Rows from block 2, named by matrix and row number. Rows with one number belong to one neuron. Each number is 500 + 25 x the weight over its row's rms, rounded and kept within 0 to 999. All counts start at 0. Numbers have three digits each. After the name is the row's rms in percent of the matrix's.
# gate: MLP gate (model.blocks.2.mlp.gate.weight, 384x96), inputs 0-95
# fc1: MLP up (model.blocks.2.mlp.fc1.weight, 384x96), inputs 0-95
# fc2: MLP down (model.blocks.2.mlp.fc2.weight, 96x384, transposed), outputs 0-95
gate.210 088:483542475536478475491505501503530521492502518492552507511530449505509506522517509487486495478484524536495529464469596510519475486492493541512544503514476488462498483504492487512489495498510452476514460488504498478447489523555480496491485513521457460532510489543495488495509505463518507502
fc1.210 101:533506476509530526496498517483526502518469471559526522472499505486508508456500538470482508496487494475478519488524487462513529478477531524515490496493473489514480485468480515521505515504487487487496481485505450477449481561420528500538506519529497550479524509507514471503544458489475530495
fc2.210 093:535500474506506469517496468479484515463527466515488476488497515454513517460514521465448514485519509500497508536516482516487527508520519457515526498510507492532559525523503502489515481528457536513520511518542485530520474451475498520509532503509487475491470560526485518490492477495452564496
gate.211 104:471473464465485532539486502474537478493542479474521510468528491494477541487534516518511504456490486544470488508500487511473476564484468493510510493497496553492481499477437490506477492461521475486534469451503516488529477522512507523490520485491504531507477529541514468536499482511541488496
fc1.211 103:516520462482528497494499520526516562489459501515525524483479479517476515494500516474525465480509527507518452459519501504475544498483476474496533540491465527518498558506527483478490499535491514477487535484516564478509486498497480470511462475457483544513475486538466520475477512526489523502
fc2.211 107:476526498508473458503523481463481426541453499482497492439491493504504482462534494493516502494518501507536466534499526526500526518508474495491515488512490488481452525511517494532515531530525495459532463508510480490471522520514490540515489513506511503535540505501532455437517484530499497528
gate.212 092:517513506519519477508482518520506523490485450484532480489504554507532475481543524456523538502495529513511494522526481494482506473481526495491505529483505472513528532500519523497502479545477545545511515462521561496496482503467468499455455513519505527481525518474501532435477508521476500469
fc1.212 097:482499448466497514502511557525512458504453464494518495498552510471523467463514507487478514485490525520473475528511520454532517554526501520476499493490473501500527487496511519532476500517467572464476482496489479478512503465526513536493454500487501496516510501511537500483449488517498476470
fc2.212 100:511513505443515541511507508505537496481528488486491529524533511529499499519491473490494482464506467540485428494512484536463515480505526521476486519500530492501468486452481512453499467498488517461518507479552496501459498478534475541490512477485518537484517523483491466520498448502505452520
gate.213 093:519503489511472500521485519473499471476533503472507496501509480474496502496486459519500496522464503495501549520450519464499495505565483534504513494473465556537524498502524526514512504510465464462515478492504509539481566506541501479556516484500533495478504467541486546476527502503533473492
fc1.213 083:499466488502512476517527469457543521532450485499506470494500485530451453477508525530486496498532513487518522505561501513493512498499502502480476502524488444499546515519540466504486492490505502467511498556534491510521497461491472469506526490478504486535493519499522478477512459522426487484
fc2.213 092:519495485485506497523488481511533499507491496493486505519497469522496456519471543454509472472472519504481474537461476517494521513444507496441515492515504444448492528476475471446515503513536532476532455492492464498493509452500498483478498495509497442534461499503479526481467505479493493508
gate.214 099:483502527495495504457485470525485521510445462484497535493483494506497518507535424526514460431462491503498477523521494522531494501548495537535505488511454526464533489522495493462527525498507526523516516475508442477478506487474519494503502509487537536499492504508539476526494531505494490485
fc1.214 099:479499541502496507457483466539500514527494448487508496513501484538499494510520438489515505417467532514490471475492505512534482505524501522534519475526466521494518487530508445446530486498515514504502520481499460517485463476487491483496510510468485564513490491503489489507517525503504503445
fc2.214 106:481481500465557474504447449463499515482521482489515507479451482462493510476501490510493453504499489521504517472510524477497491523551486451503475487479481517496469491457503504493533525461522475521512496504445481508510513485511542511497485458531486473508488449477525519477492493463532463475
gate.215 089:498539512488504498499463538517527475493491519497481460510524502453492466553529527539485484474495525533519499543513492523478517468512531512493515522526475474491567514512504488516538558525520503546533482493478468507506490504460490510434501502493519493517498523453462504490512504479468487510
fc1.215 099:456499511493445487491473530547481499445458545501509513483497479474512508461541485505493483507530515542481524528462517506471525482518495527499481519491477497461506486500513527480553494477482486516528476530474455548517515468501503533485489511488482542536498451473481476502504528522513489523
fc2.215 104:516549464526541488499494482489502510528550457490503508516489495499548492483494494483541504533483501468484507505468513466468502547496483497511485497463512485517536496507478476491515514465490550504480531526531500451499456479528512513536481501483472453471536548478493508505467527539486544483
gate.216 089:543500484500498505490532506450463502529523471515536494498496484487491490494468532533494489491511467528478518518487480532501459458495498535519513478488516451488527488508480451496488463509498477554527464481479534516550564498499497553472477517514476493448496539505489516512523477496495528496
fc1.216 097:503510483476481510447539487500495542499538484470536528502479477511516475478472574447483459482496460516521469499467497506471499487492463478489517481503489513495512486474472480497469480526479491512508467495470491532531537501544548508481483524491491557462516459489486502497514515485525513473
fc2.216 096:477519502519519499488517463497492523535550529495548498438507500511452537464507507489476458551512534493512551518505510497485529503549508475526504530499500503535458493466474536519485526525496500494519512517479509509517539478507513525477507493472452527471513525467484507519525492498493541460
gate.217 083:483448525448512513523439478527493484461511542500455489521465484492464491505504503504471512447507484478463502513511490528567484545475492480492505486506503478459455519515502484523464528474505511484530529522481498492527477522499457524511501491498529503494531507501512495484464558490505512516
fc1.217 094:496532488523481484478533491483497517539544515545483458503500550490503473490508504499488489488544467540529504501506522516434514456490527472471500518482515488522534533466479493485524473560487477464520468499487472516539510453482494469481475478510495499479500488483454510513511459489467490490
fc2.217 089:436519503513480490529509527463563501497480475516491506500508488506469505490468505496533498469526492525457534543495531516446509502495529474484482515523494496503528457461482516508484504465509519507552465480502537507527476514541524482501480467494481503513527499502495524502476491430521476457
gate.218 106:464534501512499475477481501476530500486488546502481474527513489526497503531529498456457522513499498505473446498461476524514464519487514529526540488470497497460481519509493502511478513483475517483502523500526565496518494527500455505502502550479480478499550517475504498496559456492534474450
fc1.218 091:487474509531486458465461486510482509478505508521518482492497502474512493515511493544484554468525563514470493532509498482502517512506513476527500525517534501508434523494492526479505540534415522507506509506507517467470494480502512495523484560538532478492498507489508544515508506504480543480
fc2.218 103:522470511501528499491529496485504495499509519513472516525456513480477514539486474484507478498524504492537521506531478492514550466532483465523490551484501503480496479523556509484488498395482498504512483502487492506505477461533521488516534513558484504499531489532522495480473511506529555495
gate.219 116:518470495506461508539472539496466465505527522513528485523498550522465483528482469503485482506504501502515480458518500470471523498543454496482525500472535540473502501516518525481480463519489498549472492492554491534495501480520473542514506490503486486503445428484524508497500482495514523470
fc1.219 126:513530516481512522488517466508514484449509502501513526468507502504513512456521485496489517525494448509488522567455562496485482505457517514562487523491497484489495538496481494463496472458494474470550509518475479492521504498501504478482467510476482511514510571486469514481458512520494495531
fc2.219 122:512555500449468424479491483517480473457521519524486520527468530509497489497523539483544511491491511466518501479508526547468492470497497488474505519517454498527466539523521529519492499460499500488456488481439481493501502496488514491485505491475470487464454516486470489468493486489487511519
gate.220 090:465496451533479525502508478526482527494443520492489528476541462454471467508496456497539514508503526498479481539507530479558497477488530498495511501530525486518516519533506503518489505468518502496491499498480494522498494452462533476503524476534496549503503450530464485523463472528482501477
fc1.220 102:522495512469541490493499503470498490471538509493476440492502553458534449525492525517517514482501484495471511494498519527525514506490488493475461450491515503492536464473514525516499454530527510493512481494485532507485542501541477497503440463513537504505493496507523471465474487469556480531
fc2.220 109:539535486515513479496482536451466492495529543527468512517501499466486461462517494458490493463516493475483500511510455484518514501478530506489542499525468482501533511505479532514498573515495513498485483512520520492498528513472530491525497535487481523524517491543556520456450499532523486490
gate.221 102:512528504475478476484512475537483481547490528522505518534509486496481499499508563494471518495500508507516435529478502507482508509481529535522539500458472524501510537465546534510458482490474477471470531498496463504500508487538519478475473457474486532493539504470493526504453496466496473526
fc1.221 108:510526488516521432502466511459472500433482475498489484498526469522485501476441481508515484481481572531512504496517553483533516493517514510509490475512491507533520542512502543494488516533530500490511482497481487491520484488491465457486495506496481484447454548471501494509508498517506502535
fc2.221 094:517497498494487454475490524524521532511511493555534538497492501513514482489487497507492505468474526454502527474466479508527543478496474522515430479543514548479495470544508503476486555533516517509502519518449499480503524489502489502531484466448462542513509534496477501510521493497510474482
gate.222 097:524502530445503484467490491490510515463518517485487527495480512487509454516531514458516503553520482508471546519479450487478474508519489541473514470519505502499488446505492507499472492539492472494461530535491476521524545496433533500470506515530514518481484483495505532455493477493484535479
fc1.222 088:503509493525516495526470510470480522494483476506537492471526494478520491475469478537492479500535459518501516477536536543480529475502522510503499466490472503480489524552532485536518488489502517496521434509486529477529473536549531516524517477480509534457491507536471489505519489550509465457
fc2.222 097:490511515505477492473480480471492525493521497497478520499484538466546503518493499546512515490515509543534497497531495536468494492511508517516544454452493496499510479419551504487474502493475437484475493509488503488481539507480501489479490479503444477523506519435455501494510476518492482481
gate.223 089:493502505544505473489517495487490522541508482479513481467485508520547511486547535513530477528507521510485516499529526486544513478516480517473535500478439450518481498495459467546524470474491531473453475499500464485504536522513507509485532512505501544514531537479530503492482477492536498452
fc1.223 085:547469508497505498502495493481467503535526518500498489469467513484498531483519497478512477520504559531505476476539512539480495500519496487497529498527509556536466498507477478451489502519491546516509516490512510475545470513494503454480467502448577502501513531482461485455467509490510484489
fc2.223 106:528511527536488514502485475490513477505487504446476473495501533495562526515522516520532499489538533453497502497510504507574507487515463488508492489499518485510482466506460510490483493517483516477491499491497467488501531516529431470428476474464502505498521516458524520491524518529537502472
gate.224 088:482537531492524454517528545478532527504559497505509515494487487505485519483480525497471495515485532509463508527491518487477512493565560489477487508519485498539484470518521510496439448519511472513513484504501491479501540491513503481499481504533511500456455478485486537480504459469548518498
fc1.224 096:534528430532488488529486484490521497549506517488493485536520555495538501493512487498506523512506519502527468502538480498546495468516513499511497541450511459503496539535467493460489531539474531475504502498507451490524465481510481516477520486487461484467478533522491476478453490509490487508
fc2.224 098:460478529500511493515523529507462495513514517556467488482528514472513506562505486514542506501515492530464501471529482490526494518520488517515493521527505559483461514554524485529503543499491506491510464478505518490489554521481471508486511515470502509494455503487538488538480460557507476474
gate.225 099:524558501501501456516510488475516513501503537477513520487494497489497524477477502485532541494503499502452446495546464517452497482539526498488553507484483509479491511499489427476498528502513447513543532560533503472521478490503499478506498478512491534538515503514500514474466509472497481513
fc1.225 094:457512481510493550483535490539511530507481508498470517496491526480502467528520513527508471509532522432449505485521505493544512543500494492537519517483518489516544478529530529517510502523482526507512473497467513530519493491468570538515511488524508492528488471469517516453487478503461515520
fc2.225 112:484497520462482543463507485508468496501494509532453537494508514480517494576480471518522498555489477480523479493488457475502468498488541481514567485519522496495468496470505520463502474479523490502511518478523490459528498502469536525461486513493527521512527539539510492507531504534526484489
gate.226 089:506494490494526513526510486541512445481517519510539496510502559485547496456476470505503479477543531511483496487529543494483506514478500469482487479511488468516495537492494500522504493557490538463478485460514538521518535531483513557494461464523521503508463467513504513506531553493498497494
fc1.226 093:460460485510498510484482494473481539522490511500498514533519464482489507513530531487530495526462491512567471535468431519547517462506511506491519520461522502454492516505503459511492498460526477517523474513474516532471475491517528486528519503451501510461508512532477493517476492540493524486
fc2.226 094:499529529493518547495485497468511490459475515476500485517464531506524473502466543515496502477519550474534494561484505490505483509455516504512455467448525514507470519480468507523496537489522504506494513501475504497490492479503530512526548524508546538535478473498541508465508493443494467514
gate.227 090:537517515457484534543521490500472505499501502507457520481459471489504486513473526510504516461519470547469530520477488493515506491452509518518510477470481516459505470495490465522538537486509518544530491473459456512513505468534497519474465537515501523500491485521535539510543518527485541486
fc1.227 096:493478505466522512507492490458564491518494510513474457543497507531507524498442485533512502489503440484517502455476533513492457483515511483481510526496464496493487497481512499555485514517489507506533509543476538529533545539514519452484503501508484515473498497485447496543470480506480514498
fc2.227 094:506565545471471526488497522482488463482477516542481467511485473504486504478492448457521491520509463474495476508507496500501481522471502505499514494469531526477519457499514493497492473515522515503549502473500477510470534534527450467476487511515559509491498483480470553543475470523519507519
gate.228 114:516512503441485481506539464526530515475517463494526527461517500493488480515496455511497456496515465518513493485520495466502503498477498529498502482493484492521541471505572469549506504486485497502464482529489514496458466486559499521484509547469552473461554496491492514524507500489498516498
fc1.228 099:494536498476494469518512501511528485471488474512504541503467513510498473519497467520437467511507504513513497461534517507506504455496524496500477490490519490499511511559545456497429532491491505490495497536484516485506499520473547498483525467510565474469524554523533508527496535512518475502
fc2.228 092:470475491473482501517507472490472523498454499496496480453469517486495540479507536505478523503506478507518520538495537489483485551501494488506545483520451500502507562552491488512488504504442472489459573522516474483508492516509480478483454516490549517497514507512476505515487527491542524500
gate.229 084:522502512530495492503465476506497505492487518504534481475475457558484510504527511528436498501466520509508473512510508474525492528499484463507503513446503519502483513550478496489549512453512529487477462513526475528461460471505522501494481523483489485484493539460521505483489538448476546470
fc1.229 095:513495494444519500496492496497471533516546552504481519484500518516495443485505484563513506518514520548528517535504502478471529531499536489485492518485481502459466525422519519494504491510496454511487521504475537535503495513509520522482471516466502467473530488453490509522532478477516494504
fc2.229 093:495456527466550498534496508453465483517508523475500522522529546477521517521469492475534492475530526506518507509510531510511449497499509467501487508510469484463519464530499499516461503488469518479492532477541444454481501517482515467532491505548493476522526515503495516486502534558517482487
gate.230 096:499534458517514521483506491474532493532473486509488463516483469541538486463520512488453476501523512536541537527512519469502492446490514466476512557514500488487488471530530474477492459543472524505531463515515470462523493534507502484448507528481520469478517497509490529512503502498532504507
fc1.230 097:484490521503520475472426503507526498521500502506533483511509497530535523479484489533527485534523504517493515544532541497522503505505531450475481529515484470534487525506528520468497482519506512464503453447491517496504529507516474506473486498470506470483484479570532547512493519496510470451
fc2.230 105:524494502497507515531495561515509535522470482537534564517459483502517497500531483534507534495445463518494486510500502492504534492479510521479493496506513460504526488537521547482496461514455520493484548512524533507491460516487529503541477478516482495526473550483494511542493463468509501498
gate.231 112:512463545519549501488517557471502525488503479500483504500507476481540480505526492507475483509471546486524541485493477479544484536514470463512502469530495525491509521484550499501490484464488478493533520506499489505471536527555471507513484456463527529481473490495528463493505554536521500514
fc1.231 105:537535492459510515521490522502470463468497539478488490552497481515494490515485486500460481518497470485552465479519538457551537529546484503512451454516532495478480492494493499532499491513486524532480518508466479489506483509503499512531501499495481482462499537505504467500515539441473512539
fc2.231 097:495456535446497523476473506500496491524525489525533471532493493530505527478506491500456447578530512510509513503471507529505458507476523513481504521512491477540480470520521476482500483485479456527501466487471435482475506492490513474486466526534496503475490493486467505523530498530492475535
gate.232 094:500467506451491501501549480489480524500480515465470509463520489495509485508499493459543479515522484495500539481503541478473519497480477509484460519497451495486508488475466496483503486493507466490479529529496466480513536449526447496494524459464483528558481497509529532471516521510561527498
fc1.232 092:512486464484492507509566506522494489532487478497503548474501488519522462525480549473482481492512471522502526470486518490525463520472481474472502505520477441522484482442534497497507525517486490479530473529507480528494509493501501474498457492469484493542491482540522528506511521508565555495
fc2.232 096:491482498523533527477515506465518487499517507550481485526508498500460481541486437493539546468459469504545525443485513497485527509484517525509472517523483515452501516536481479521499514450537516492483479523504475533530517511473477464483488482483484489495497477491480485516475508518567501501
gate.233 109:446482516521521501481509533487492518486530501489527489520478515432507501440500498487490510478550472516517486517497496520534497459487499532506471498476475456510491511509525462474501479523534479474520452529509514501505477485492497540499485513428449508481480496513542503469466506519488512543
fc1.233 098:521502523469563510483481522520527506505528507503471460543508529482490495493543500446517507518445533528497449563505519494496457500452498498487495494487550489481506522478480536532492507499525520540497491452460484508537464518490508535481538475502495489495507517495483532486500520505508496513
fc2.233 098:457479504486468502477517509525519529505493503473449520482512444492494476486504519523534497520453523491525526533494505529472457520499508533505481503485476486492462522470503460513530543467523506478509495481492479494503514571490493444521476465523502499499480533447533535525508510458512500513
gate.234 086:559488513495482515460536516476516509497490514469499510503523490475500556491508474535487512532513497433478507500528436510552454501503473479510514518543482505442520487499469522511522473522500472480466525495511511516497528478508501505509474558509510516550513491507503480446510504520515508506
fc1.234 084:516482494501489487479512530467528523512506492538530492520517484497495536486508491511494513518511523499430477494536445512517476518514465509536502537539479522474545486501476510481524506515493494488461522490459450513468482485546521541532559531472522500508525511488523501453517521546500522512
fc2.234 092:542523490520492484514489481459501512509542487540522517472491504504553479503506487532500493531516497486482508439483478481478493476482512506518531545498518511490461458465512532491520484533558498498498517503466517526451490504525521499531526500468454500467485544513437502478514480482460478496
gate.235 083:509435504488525505538498511484511527514471504557520518523498520515517472514519516502486537467492511549500468493540481483474487518541497497501480471476489490488491484517533497493499538526478496533471478497545501495465505520549465508456488471513467509510500533503488519479444486504476423508
fc1.235 094:510536507512513542489522499505522474498491540514478489527484480494515518507546489515494489497475496505495526476520514506519485474496544488496456512517485503490492504479496565454499506508555457478490469481483538499521510444480500486539503524532550433484504467526513528510522457500524530456
fc2.235 101:497533523544507538498546485484498522477500465491511467503505527516544506483480495519508432501475485502525526483497555516518455517472511523564516512511513509505514531500490536505495497464479524517471546475472490506473478482477531460489516495469536491480500498535512550463491512523524527525
gate.236 112:486498506485482502532528482525477485510466517467504525467508460564498492508547528447502541502539488486456505491484436482506512512480514511564493487488510473461479513526480515533527494475558501506496479508511462509499481496478475471517487522507510477508493514471555496536512485540514516504
fc1.236 096:496520463501478499512521488525535456514484459520516512454557513566476499511485498503487481508520500509504519480473532491485495510535534516480531500515528482496500511493431537512488512478469542522512461532553507506504552513531528519484504451518483514516540474522501489489510495505487546491
fc2.236 100:442504458513464533497505476477539494453493468538494509489510476494494521527495496464496522477504508521499514502482471506456463528514479453495528520470495502466509488467504459505512535477527556498483489501499502518519522499505543486482509508494507484509451466512513470564477479510460557492
gate.237 106:480482487503470508514487489517511490533517523513514498515496488547514483515487536479508511512511468473518443473481523522526476479458485483535523482509461527490511492474529502496527501515513486486557521491496534488472573523480458466500506453502533493480503440564518483540510501505525481496
fc1.237 101:491494506484470483471489492505537510492499530537482482516526497525499445511496515507513531496490475546456490502503516464481502479552491547486446528491528483479466421488496472488535498480481535525527476493558517512519479517517481491480477513511478507514518542504501539463508500505549487491
fc2.237 096:488513534491503464497513529487512492478501470499508486434511530528556500496552470514518564539525513514477480532487482486502514482489460481524498528522504534527500499476528493509497505495492525507508503486496512440487543528450486514496496514529461521514499485510539537465516545515507472453
gate.238 082:466509449518462519498526562512522553488494517506475535478496508477485498473511533570533506488525447472516495510449519487525475497538522475496524484513497507517526508549519509503492522524493518459489508492540503445520513501534504498517486510531479465512514499499480482501469482484494543511
fc1.238 076:531517515515554492503506506525446498499529482506523489528588520517519505478508494461483505458511505517521456495497494466510517483498518504484478499486488504528507452459463497487513518515560506538499470496450503488476520481467496543516505493441494530475497510511511514524480517535521482525
fc2.238 091:452528508516512452483494547497468506509539480505493480477511492512485510502459473504462465503512504560516448516445508451513453498505493478492506499493490503501479534502475532452514493464522506483523500545509468505495528515453476479508520510514512509467444461537516507491481480476482511499
gate.239 101:500509516499496524549469517494441456538550500530526537526463480485476513472523504464486497479474480518514487480532507515459462501499509462499508480489484487513489500558544467490486518527464547507492465474455509508465509504499523472479465490500481493506477563502496476494483501498516528506
fc1.239 105:469511505508495474515502475513483484473488455510545471488479518476530484466510450486545523543510481495474500495467542491522497496555501540525458491472480491508504484471502475500467476463492485514500512524443473540547541476511472522488568496499471523511475487490517494527473509497503504491
fc2.239 099:496506536501503509501503506521481526514489519456495479509470524484491541533463450501457533535493524498457499501497544516513525445494536505503505478484469446506513544491477474534480469469503556489529487493495463513494492487499481468490527489474506517534504522473517460500471435523486500521
gate.240 121:467508462503487474515501525516496476535543487451482533538514511500506516523503472501537517489500527522501506480493538510487462538561539492536547493492490451524482458453520539474488535479517533461531503462485513506517461487494497500495473544487502478475479503479511509525500527492518483475
fc1.240 122:476475514461514490503482521513527459519550494462522522491489523514495513492535459497557520471517514509527519492495553538449483535566536496515536536512495474528468492501519510508483535478495514486499529481490530482528509505524489450473487513508471498453502503491494493501475508503550471489
fc2.240 103:548507498471512542509526557490483502475464508490501475511531487503504546503527495504525470519495506478522534518519490503484524498487552525509513488532479518521501469529506487484490464526503512527475494523548524530491462558496523487495540479501498524465493501503482430542458511532539480514
gate.241 118:506523464508512491498471491477527481519457529557550481503487477473506471461448475508488522545507525473513536492498486477461459505473509517502517482450483467498484476471526516495506510492508561474490502511486451522483479491509516491510534490486453497533518519509535511529505540517521536475
fc1.241 118:496507508475494534511488502494490517552535584522501507456477475495475501487466517526476495462521461486499483524497450523504544508476523517522481517479486467484454501518485545509487480466500508521488473458491482494508515510557533491514506525489497511539506478513461529520457491475463482487
fc2.241 102:484512521498531487538541454509500500523489488498457536527545484478498550488532486478496512464539490518508553505547492437493503483523485496546490503480513501494473487472514479492523503482513466511518535533490500507443544480513495511487510490515463479503494464509495537530479525483444519505
gate.242 100:519499477511462468493494494495467496495473532468483532481471463496492477512502492518492521489522506478491527520495479484514516505517474529584528487466463493503501507495555517476532502457515501486518536489478544507484470496487534505534508509476494520523560519526512489529578467526510477511
fc1.242 089:491495458530481512484459463513497506504534486517498490469524506541512468552509481521515497511443481455529481517506529501529497516475514509445486482530516522512497523532481493517536501499488495514481488515515477478519539483487540468479519483444514535518492516504515541469441518455529535494
fc2.242 106:501517473477493529462496481529516455553481510512499481453524504529454483489516503522521509491492496479547496556520511463490503545548539504529514506549499490461521439523514516490494495517477558489488487491503500455478509512506477499508491490530466491512475446480498532521513489498499488469
gate.243 114:523510533474515473512538524498485504457466501515496525502495525525495472504480474465527527518471479505471525521476430503510507501482508512484504484522448510488491483531441496495450511509468556516512518455507492505499483473493517537495507480514468484508532460511535546481495505491441537483
fc1.243 106:543504517535528518504466471479527496497499499497449509445516516521468471484512548487466495531500486498470507503514475515487507502470496522468504510487518548448496478485508498490534494497543467480486508544502524516494458462519477555469503473492422507483517502521502471488482508460500526516
fc2.243 105:483517507497529528497517520499488459575463520511498502455516493500493506462454505507463515495521545516487518494479482473546553547482520452496485505522502532492527520519462517496503467482490478513468490509480524507494529500500479516489495532512466465468502535504448450512479502465496510532
gate.244 117:470533514501516526505494527480474435461494491469494540490569495553448485526482532548523493542530508441508507486492479496512504493551464490497522498554508527497498504509499517505519495468528498503494453500504474515506512486499492524477461476510511500492519510483524487528478502530491516542
fc1.244 124:528488495504475482504524463573507485510513517449514498511548473499548506509535462493509504518535499504488486512517496493464543486491476523536502487480470520482487489507549482524523459484483543510485520517487467463481502480503476465476517473493524513522474475452555501459489496536472521510
fc2.244 118:488489517521477511502524480496466503543510505483507545479513462489513462495479496499442487481524456468490490452491492509470535508516493513512548500461487497501482517448532504531502510498488538486482511500460537480484506538489503463543485472535515494465470514433485479506518499549462491485
gate.245 090:485456496476538488478496494530508478498516494477505502501480486512496504529491508490474498477490529490477500538553518472473452529512508555545512490495498504434481497476491421476515483524537459466498515506468515482475519513480503498515510496501491521498510512517543469518483582501501466498
fc1.245 096:487495515452522465492501492489521505520483453504464524507490529518487512516517503488532469430484501518484532509481451482492504479447532521512462535512511455492492558494521497509482510501493495532501505470547516504476547509513478484522499465462514451499462516492486489548522520501470467512
fc2.245 097:474527549495550497488487465496475461492524516499551484489460517479478473477489509464504468461509528544519558483521473492526504521521504474534478491485532497505528480463494484471475434508510486513564501524505495538515515516508483524477493514504477463522535505507480490510528487508466480503
gate.246 095:515514516514500519477490465550501477536460492462488488508476508451478549510544436481504521460475489542503473500514477488481520507505526490492496481511491467517515538546494480512464502521541492496537520506491530491471553494494461496467452498490515469530511542480519511519484504494501460496
fc1.246 099:473458471491477509509481484504517484533482515501510444475454504504485522453509500482528528488515502534480499494505507499556484537525506479525518497487519470527504535470499532488528532508583488510482520475508501528537497495497512489491498473513481496496457500421465497550524485506506529493
fc2.246 097:502524500494510484493522455498482510485473512547489487494515501510544499482576545540479492511491481521516531525495469473498520558509517522562504510490498489486527543471514514485523498524531499488520482438472469531492502463454538444506512500505492521524492510500484498480478530518522494520
gate.247 103:474484492494484466548471518541467482512534510537493517505507547488542474472509494458466526507496474512502510545485530502534465480481531528516499453503529467510520481473529495524478469474523489461503522443521499480515466539517485507507477496523520496506567516519482499480503499526536481495
fc1.247 093:540517503499459525511514519496476499512480479455524514488466497511454495493447479502490458500466497501499469543523512479520514484495466511510481499475490489478498450498505505501547537504482521498449519482532505566509533469492538471506493521469468496542534504458478525514529516503445489494
fc2.247 100:486513463513452468515504483466524497523473518523514515517545478488508512509515469487519570484514553540504476545503501492471546494503514468502516512502483505508481508511454507486487528488489485507516504495470528525494521484451561524477504479527488503499531489556494455454520518545497500489
gate.248 079:505480507490459478523478499523519511543471529520458484505515491466535492497476487548462452485539525485509541479545495480484500479516527491510484489511514504498483482508484521549553503558469494508494490511519546458501469516500516509458455487489543515491466502505479504496517487437518502501
fc1.248 079:513473488507491476469488519515488498516495478546502528496489505488480476485506550532492500526500498512486516482531549496496520481525513456507541494469563506519462508478492463489507519518449482476531542455480469513469502465520499461507492499528505479469466509575487507501446514535496494487
fc2.248 085:542546453512482465471486496549523514547484488535472523443512505529507491493531503497493526482487463479507515509522503501520487473496497549509513513454533519511507507508499473532482539478494477467472531518489521495493483496488552486529488492468565519497462523518503549486491524471510523505
gate.249 100:532529531497482504447507484480493510497514503487489493479528519502509464532562471510461484505482528489480509505533502480517533511519454531451499456514465484547469526484519538492466534454506493463499499482535459503496483534519528522490518483473491448537484492494533510496514475511481521529
fc1.249 100:495488515457513492494515499481502485513536476499524496491472539495487506548501528513481479510524489487529502506490492502499463536489515481516457479495512476470509460521479447482536493493506479512480515530501549518571510480477504475506511499533551528464520514428511511503486521458515460447
fc2.249 099:504518519494508484526514479498487483522519505452459502535473470510507435452494509473564482491516507467506526505472531462527456454475444468504509513490507499519464475499476495456502522504497521492507467507474483505469494523503477501506506534521538509481466484510526567470508500510484501524
gate.250 092:516502498539513530527523470505502504463534504512520487480488511462520487463488482477495507488456486465526529493470494523523500520495508488532491533542574503500513478465518452519487475466513491513494524501439410487507535497520485534520503500497488533495506478532523520471497489511488534499
fc1.250 086:457494513540485511498478516490505504488482463513499495523479482496510516513470551530538478528537465518455510510475502509487518507494487494482517555480496489492520494497516547521507476539584552476481482524481496536510533517532509488497511480542549495493513506530510481516510477528458457514
fc2.250 093:452514457510525527474483510501483531545463482492476495507490508511486492498519506493510486509482519504490488503504482499492515415536505442486440517510510554517509507481470513488504505504471513498525476534526532523485501490496447473459521530520522494485468499497487478486485465438489512550
gate.251 099:489509495500535515455463512522550519530529508458470492494508511544509506500491469484470497469457447530489459535504475509499513485494492531495473495493486535462488521485470501447498500481523539491497486524494475473519544487509498505538492512548497503507521522548485485492471547438481503509
fc1.251 101:525472504461467514497534480483500491485482485458512513542546510478479463519440480472479491517530533479507504468419494492516520547490525517480516475502490459522465540485562490535497479496482494512515503501489473494507459480480523524512496513514509502493526479512506458488499469545501483504
fc2.251 114:528505462468472530524533514515467464507513545488461526494525486488516513497520514526498441485536487535511472457518511497515485507512542550467520516479529545494483517533496487533484472488497500517482514486534519514517531496511523519491501529539487519512528510453565510484491458467486511520
gate.252 097:527491490499521478505491465473536477521511556495490486467521501535521492484496489473510464524525522521535520446451517498507479490473518480477501481519483526484476517503506489536470451441514505506500485465468519528492539488513494505548482502469524487565524485518493447511495523475502539516
fc1.252 096:547563500487526534514466525478524495537484506458524480516487476532500474529524505505520481483481518527522484455479490471506452463480507441490546516488492501488456485529484498517484515495493555553513492506510528483508516487466487491482460487461460475520497473514496510483482518475528489514
fc2.252 094:499482508546479470493496504444505503537495451528558504485514505486479496506501455527549539473519503451492483518511551492556516489507490530475565489483536515482492471493493519471508518497472460509547521509547531499495470499510523520501501506511487527500495512488458516475504505477480480517
gate.253 106:509503500491498500520500488490527544527513479478486508474517466473511474514496493524508472505530536544484482550515533508485460525467526505469540483493490479475507496487547519467491458490488490462508465515574476494509516530497500428493520511516502519451498476498461461505489478485493455474
fc1.253 100:505505538528490496466507477471523475468510496490502445509534473511528459496490420559509522484500486501508494483496554471509508482513498491484488506533462499501500498510530542445526496506506514498471482497514488502541470554483458476518456535496491499472480517506499499510518524462512535527
fc2.253 097:477457524535480516504499461458535558512493520505493501519482500494557509474495518486542505482488502530511484510472492458480535484485538491552432493521490477434485482525515540514479509479499514502484516447490491493525489517458516497471464465534494500465483492487507512479521495509509505510
gate.254 090:494472533528531458502523474484470463492502507538510495491515492530487484480472504538502497511498497484503483475561495500516495506509526534503493476465507502482446485540522537484500502527492540480467504505531513473502485524563480521508472477494552555477492506538500512538494461479501555466
fc1.254 090:498447503518524483530497485491524517518487483537537519476526455499573552522492516514526489475488529516465477485478537506482523491562487496503466476494521538507467507497508470469478465503474461497484466478528513490453504503499537487524507477492497535510494484499546508488504454512531494513
fc2.254 090:483574487505515493460535504502507506493499466529501496485485486518560500447497519504489521455458501519447504470507555523482497504539509504459443452488504512512500496539484518467500512513494454503467496524483482499483503516493503512498468476481540485544514527489511515479518484520524534484
gate.255 096:492497517513523460465529475507471517497497514498465509512526474513493476511528476500490535538520509476496546499530528476486493475501482501535507527530518518516496486465515558514507499538478498480523581515525544540507481509523499503480543462462481511509464493548499491483473463484457532513
fc1.255 099:508502530482526479481509459483425505477535494517496514488509470476472486465514528500518508532515518507545505468510485462468465468519495498526465546468532495526524477486500513525493510505489495473501540500533546497505458550496510504484518484502495528428477494533446511495485486497500511473
fc2.255 104:497465492564487531492475484529475470526495506491490526465490497523484455540509530468516469491555448524497486542488550464527548487461498509509509548511521512507526497490482466555511489488485488502510505499510485511511465475501540525480518536514495493469476524479473510478478517488487468500